From a checkpoint of a small image VQ-VAE: 10700 steps.
Rows from block 7 of the encoder, named by matrix and row number. Rows with one number belong to one attention dimension. Each number is 128 + 32 x the weight over its row's rms, rounded and kept within 0 to 255. All counts start at 0. Numbers have three digits each. After the name is the row's rms in percent of the matrix's.
# v: attention value (encoder.blocks.7.attn.v.weight, 192x192), inputs 0-95
# proj: attention output (encoder.blocks.7.attn.proj.weight, 192x192, transposed), outputs 0-95
v.142 111:133102209131098070141104102141126085173076155090191167146102185143134136173127122113156133156098186084128115072148073123146127083126102176139131174101103097141104102146073167200146135125201113129158122211129062159130109060190115126182142151119137081172064133154159125148117105073089090149
v.143 106:101092167112111135135156118120156119153117171133097089072154098122149116142139128104115164136171067111144155196124214134135130140070188143133123080037097162142083128142086137118140151129177092127137137129138177171107071153152141135124115102214152099151167156121106131106075143168098065159
v.144 095:135068203146165119120158180123200107166140104189135137162132122144139129023133114084099099089141028153124149138123106173187122121092132140155176166171164100137135113156126106114169180166075115096166109143143090124128187098149097105153081135126131153097123106123157145086127118134137060150
v.145 099:103140063178153166155061076109224107101185153122142137152154106102131103064100125100120120154159110153122151097136083100086176128058152042136113149185128063151080157151171082106160124106149100113120088118123076137103187111109163100204157154109130159110140080112121122127130163141102097110
v.146 098:137175205107123123144124142099152166133158091111085116132143170121182131119100141091137125099080174118113102128135124094092121092074076153122151123160112140151137148051141134152162108123108138116120085058159102135167090151165150115170138170100119146134144154175165143137106076176116086130
v.147 104:097101088166150198096084094138092104140099164114154178168137147132176139046090108135126143131136120079119122115101134127137193095097157076146125197141119129119182110137170122169154106119165131119141110159108149159151181114087173103142116131074167168152116035166140139067099102137183137092
v.148 108:105157054165135053123151134132154144078157165191114117082101123100152123130114133161123122149160106148148087110158118113160147140100144156139124171131143106104149161148133170191185105115116079128088061138115099122130178131033148065099155150120139151129102107152170125127168149154192145159
v.149 098:126120138129154142119121125136124073156146106081138136132146188176144138117176129104143122137161118181161161147123129125103083138094113056117151089163129116145077163169110170033132181125102130154125094088133080145151114100147125138111109125129088146088097138152145097086157103182025105168
v.150 109:100130100101128094148158094099080153060140124105171141190096134139138137170126129133127141182118187133056173119102063103158105084154101171118158132122134178088214138106104119140129091118142147133147184168144111118160099094146100108150154140118112084129133040142097155116037133096102160130
v.151 102:161137065160109140095156127138124150081134135160144121132108075086146126180161155124151156171164116137149086109141185111171173162110148120101173097187146144130071124153114133155140078098109133081088016172123129100125168142069132119113143129062158111070152146122118135165153166125181196125
v.152 098:134133109137129167142056113161054133143124169142174168122129089124165103085134140111152176111101131169160111142124089133071171153124198135135146149131132178127164142143141137129210093104152088122094087156148174096118118167099123109202104140121076164092162057142179107100164150127148025127
v.153 104:137135184093166116162148109114164119162173099141126144153126103159117153178163123163114136098122098140122136102102135168129099158088082166144138031111181105134080176131101124015133138120087135156094187095149146119151142150149161103152160137146153115130162212140134155118129098125056095146
v.154 104:084155140146122122157035152156187106181142160085123134159117147094159135142148121100090101156155107142093138115146076143081155087100114127128133173169131092143243105147076129136136153136134103118177094132177046153102144134123119118107132131127146119105101111128131131139059120166185139167
v.155 094:155109213131071057157100132103106111102145168133081148162103160111172125173098122118162108090150134117122144116167157135174085167077099114115140163093080142101166136055167146120107111120107150127135111074136169163133136066138125111068137143104151147123094087212145133042104135135128168135
v.156 099:105179099128056100183100094114136094150128159123117162119136155143073107063139089174108111134133100154179137059154127165060099081125174147154124061201192146145154131127150108149156116126095126187142164085148055153122077134141154122163168110133113199082126146145154154113141111172180097175
v.157 102:109059140105175143147115124136173160161140083083192126168103082141166140090123152093112159213103115056090108153130073097135178054121102111120169226093088115138092153147106128084105124121152088096114027128156060071094178161100110146159108143111135125136144106151085099113085190157148127097
v.158 094:148066101152142212133153152137083152076110118066125099203101122199116150124127106127120122142093141108112120087086185107172127129108076141142132163115131140110133185111179134035099117149128126169109131074101124101110180086147154124177148131141147047168095085169054163077125159109110131059
v.159 089:151119113104098159135153086126133136068197131141115142155116101140133140083135144110176145134109069148084153100098130079151119066154136082121160176167112152096072101140106110112097091120141114127078125136154145179141135087196131170135135130130110104142185125136096112167144189134050150097
v.160 110:107179186124119133167085151126153164085124151136075089064157105181181088215119111136126148077104123119184121168136130140144123120114101168162139165084111117114162125170122175115108082134112142158167100097102080169127103116078146100152138151116128178154113220164146113115081138177153120173
v.161 096:127136037069096117123144094127110142095128138164128107102119159117083125162104115102139133147168120133104133099116081125182140151158098142132144051120083206136110156126138034140070076138131113166168149112118092120141102163169088099075155112104114058114141130101156122093077147124096211068
v.162 103:141131171137164112096120148130143116124101166123137131115145170154101145217119147106135103115145163083099179158130155166111124227111137121117080117111098158170094164126107144080111179124137126184128157143146114123132117152165093105126157130105170069104104171118125101108137097065069154073
v.163 091:160168074151147115168159126128179166128171098160147130136121114165088153115129104166119038129160028180109123120129104162054133221132156106141065056186156062128104185148130082124113167157120111134098127095152151126072138140113115130119102115152109104163136119051175141157125145159093122136
v.164 103:104157172104141140135121201124098147056097209136149090123119097114103098128047128138140137080139122122164173133151122130133128034090172144136064201127116152127203107129090120189173101107128134147100128110106158193161054148162138141161138134120112103115128121166116123156120116140157066073
v.165 102:121101134128100130119127112112140126162165151168113149151137126104124116255093111157121108104144160072127110155105190132158108192133089109162166127093124142191138086133173054164146104145174107109209097100115096104102153089087128081131139130123152157118135090163092167180082098177162111135
v.166 103:138072205129144124171155142152123124096126101150128114180122158058091123028108124192121135120100133150137114183091092122108132063108100145149060185130169138183179118165088120165119152137130162127118073119102112184120095145130148120139154127176085148181071151133117133181166159109149051132
v.167 100:129188188139116088134076089136168107134129142086097113134142160058152140033079135052116153126107098097087154130146140126021126141125089124094126155098085150192164154112150142091105145100133145169164136153131149115155068151182111155125156140122122105141112164126138116123082120121103087162
v.168 101:129128044109132115101095091165135114080140056124143138129135156060048141059187116182107122206189137160137136128117077110086119052131180092136102139185087141105141192148139072069126155108114113135127119121134122147117116152138115109074148134100098138090106096086170141121103155165093158073
v.169 094:143147071160132142139160055141094132120175146180150142108100163176113134080084113155110112166125032167140107116095085126163170152111127154153114064183127151118132165152154059158177095123130089133084113140116097146158140155082162078114127142149103119148094107137216146107136159190118093114
v.170 109:097194135090131123119086153152153134063169099128121077110114124103093127085129117134127147057184075209177135118133092114131111096110109139139172113220104122108148120127120148092106113116123149146144098098113152181128101131145137139140140124095034131093155166152202148088115128196097133105
v.171 099:121130131135139124176082094183101129205087061105160133138108176188079145093161104169136110155121087123097147072088108176125082078119135153136132124150159070134153092216105125057080129138117142162146172110145025115099096145121156162090147109179146141125131174126135135112095126139149125139
v.172 093:121102175121124089119127144123082087097131157147095151109158138084163142162140136119181166099094136098118130195136153162115056115151142113156131186102162192146128125144109194153107108115089143119146159065116173174172051141128111079098152139100143177141121173174121139164114116060077092110
v.173 083:163146095105154136097112131162144117063138052145110172061134111144102142122224112114079150194113146115106122166143145167106147159125083164136148021118111170179132169163158145068157169175093078168101157077161129125100117160126079076138151130119119133116177132174124161097206132119083120128
v.174 099:134160111068115131152143153100116111151120152152122067132127064155139114158118118162144169079145176178162103083125146140191156093050110137135138101121155075063088158095179092103198116107084128157123142112142144137105173105102132131184145142140138170118211157123130141088128104180165109139
proj.142 106:095158081101143106104147119121132143124159109151084113143183071067109125056131131136089155105075061146062126199099156129131113112140125076127171134141120218157123126130154114074170151120078123057062137114132173091184150157152162132118097107089106135080152150141128182169185148155185122129
proj.143 106:177138085110117079114133151130092156097148136145134113125099169147162114100079174144110100108148190116187104106169098093133116128169162158094135140159146123127157125096106171167099107123079175149135149170128087152138125076166147168116153149105096167095129097071140105119180125056124223058
proj.144 095:148158118118141096114118094142066108109158117065111056106100148133083175132088118138117147163097204108136095112156118104108146119123177153082091074121104110170152112108119130118115091121155149205108057023129104168136094127112160136062203127114161137143137122131144129124135098168088133132
proj.145 095:173133144133142116103135166183106089112167119133129095111102113085083158121151130167146196135091147068093154101130190140174086102186113181084129091061080159147163072119124167118082179175115143098125111164102118091113039163163150153178163124143137076142126157105187127121126076084104157146
proj.146 096:130079082132105178089130122136091112107141185116124144146148109089142161101147113114171076121148094118129136086060137123139149109171182123126152172095161115127160091205077106114104125113086121109138090123105118145077162142050175163115102126137173091135126081069111075086204153094115130129
proj.147 099:079122169093119109143143128135182169099150135088112126090120098096134110166146086095071114173128156094179150138159075139127081107142109144098135120056122101124083114126197166116171133146148113155129151112092115077105104112178168135129184118202121107124114175098129151099139155102123165138
proj.148 101:107110149135060161123176153139143130149113096080147142124154144172102142139117118124083156102072126123108136165165124094099140110138143098108166056128056143169131067107112118134053129114154131166184117162082138140103178135166078147123120096150132081158183161149123121175070155064092108138
proj.149 089:191148140118117156146159169168105130089087167221147087155162140161117152120129149134128150091165131115131140123147194114136103134119174106146186143189146132132174149108127083172163067096148118129112166148129122209155109141078141152090134150142168089162156145125120175135162114140170119088
proj.150 102:135135125123151136150093120107158105173130108161097136048152152125123061136062172165180108053117099139118143078100162154128134128067077113152128140079127164139091202183115146105133142055109114106112153138157156054083132128140108140084101116120161183089195207095132140142152172116139089140
proj.151 104:115148159114116102115158146109169120131148085105133097130102158197111138111133117185058112091085149122103124151152074130096066094147134127116087096135111174127171163105152133130055178144135139119173181123162106165181162113204090123153139111177107150183083115137161126155109112126101085119
proj.152 090:175102150105163060136197154132226159088095134086090177134113139106180152138103146165074133155183157099100152118129134151128125086105070061115069096099065089120105129118122168199133114092125101118192118107055077158118139134145113123064157109157154103128149154107100179157106191104122180127
proj.153 104:144074076165130110134092133117086117087146077083102048111162168108088122062128140098151113153134189156104182100172152137134144106158129113102118218183133135170156090153094112198128154134055143108145084075177126103095090095107140140082140136107145191060122063131136135132160153119133106107
proj.154 103:144171172140129179117168096116067123080181083129151168119134119147146147134117098135193154108062139084117085127142182092174173131129128214115170061142128158114118097101148136088105110085138157114087077160091171131116149170129139156133101148090132122129160138132167069117196130100073078118
proj.155 100:120153091123177228170136126119120105157143155124169119076128119130138158124117106126075213118093065105191152136076076121101165124143117171123136168156123130134107152194108095134124166112162052182153182165080133108097095142098108128148093145135103109164084110099092152119131130068127133086
proj.156 104:173119142155161153132123141181153103099174098113168078097058166087156166164119150099164169127142144114090126174118172091111192149184133109095151149100121084091181089114111119102103095147122093110084073116110144141118130161153141123136125089133099042182103135098129052175144113122118123081
proj.157 106:110151144113080105154154097089143114122106127142094157152166103101128106097121149158133071116138144155112101113116157119175039119139129145124187031130144144181144084068173119133120090149110174092121159137062194135154159108152152149151141129107203138152113134153168117091160130097066091140
proj.158 100:086166112100140149133111094109128103150147138150164139118152161060123088112140086105114137140160152084154163129118067191108117124142072108083095181085099164136137121142160119152107193143180095083146123191114131156153031170211121157177097133148088141101135147121106065146147144137123148181
proj.159 094:101170114109184093082124128168144133184102145121137109156079115102116106162103146110107127089175127103152131079141096174152112174130142159164061127077123076131167162158120116100166186142132144153153132110137120135124092150144152135159125140138087107137092130151123120129143074184197075137
proj.160 112:148098080157114113118169132162080107143112124099139184190101107080114189064131131088130200179160118125136125094148146162106125115066164120100142085181127149130096089054107062123080161148091134121115160200070140117107174110114098151097138134115169068121142101130089116136157166061090132103
proj.161 098:143186137136159128143116112127167133198091103156118088110086183136137116163078134162146159140083126154114169126110190083080114138173135136136106146139157107112102175157112151157089155093113156067080202164146171076127093127135154174151103131108116181111058130096050143147114117092150120175
proj.162 092:157113097112136154176107164094098110103164118141104086126171140097143137069160166152143153130054113118110121102136133130122084119172059130116121199170134171098098196143121118163119140137141112057172166066147153100162079107067137141102114164093122201125123119110115205111144138168135134110
proj.163 103:175110143124082098119085140149115063102112098117194092094117159125099109137114077132172163113127167125145124096193209135181134104144104127115143137153129118142157083173119131148111110078089146158128036159163057160140080129139121101087142115109098134112142166174140100177121086108143150159
proj.164 107:172086127172103095115116095162137093161145123096126199134100151076153109127195175088112134157116145136156077120120121100116140162105076108147098085065075121115094097107149120091151162153178160115183091129095093109097212156130072100126127141133131096113144162075138100141116153122170147180
proj.165 111:100192109080173150104145158129095141153117108163172133136163119141197173090126147050180167124142132138129182141158128113078147079141161128109082121138167128120150127107081177114065072093108159153061179176144147105187093113116148161103124089131162188139091099137046108047129122108111161096
proj.166 116:133102104138107166082125141122069142134145136089173136104147086109153140169131161082152094131190132119135097122102137142135136166147166117081160109083071111069090087066096104108168124133109132146170113148136090070126165151124136112141113139143142087083175146099134100125113073089092245156
proj.167 101:153078123106160192127133136151133129090146161161111158123137159128181174139180124147166114141167109127111098068079143096193149148163136157168127127155151079118115119143085067181152118135107121058112120092115154152084138140055168127123063163099165161104121091091119095125182124133142101117
proj.168 109:151117187155081144141143156141146114095123162144149083105131119187137105204096149061154176083089145159131136118109196148158097185180154166162196108081103169162103077161119148161136108147151187112110147143102173085185157167111126109139116143178098119170138176107143105136137067064145145172
proj.169 085:142082163074129108104149166138199132129106100083143117086157139118148129164100108129140116108181214101120152102217156138104118115152157102102134128082102045136138123135096170144133110089128136125140086104107133125091114109153115142098196154154139125071167186139052093182122117079160151158
proj.170 108:199101115167129123120167085170105099145096150138110130122122141161142172153101106065150171170129207120137155111097191136089154175102182123109109088098117138135145099136077074190134133126097158157106136197115077155115157137140111147078143127162168104107089125126113100154171103067137100201
proj.171 094:113085155115121132129152116110157133074157132105143102099128147131174130151144134148106169134193184149148102161136126084138174198181124145119210127161163143123131196052148104123160139154112110078077105099161228148196131111177156076144107151121144135121064141142089139149167113143123084068
proj.172 099:091111085163111127103151142169138169110130152088145144160114142129167119132142186077097118088144062159167117067118110148120135139061138104165116144145126128124132141138094047119183175106135117130186136129157087132099196136076174102083046141150121070170130092093110162125121165161183152094
proj.173 069:105154111149127141128166144143133105112125123145140114191142210102127141130091148140176098135158152146058159107117152150084147114137160117099142169137153194162144116165118091224057060098146181097113121122115143112140109143074201152099138096136109170150107136117102127126102144129113109115
proj.174 103:126085116206115115108118087159158136117145155102109153135112157108079105092132118086103115192082159124142152182127129115096141071166121122147127164093090137197163085155149179135074117152145109118136082142091125148138069150173087111142159089133104099147112081083121118117124160092107104112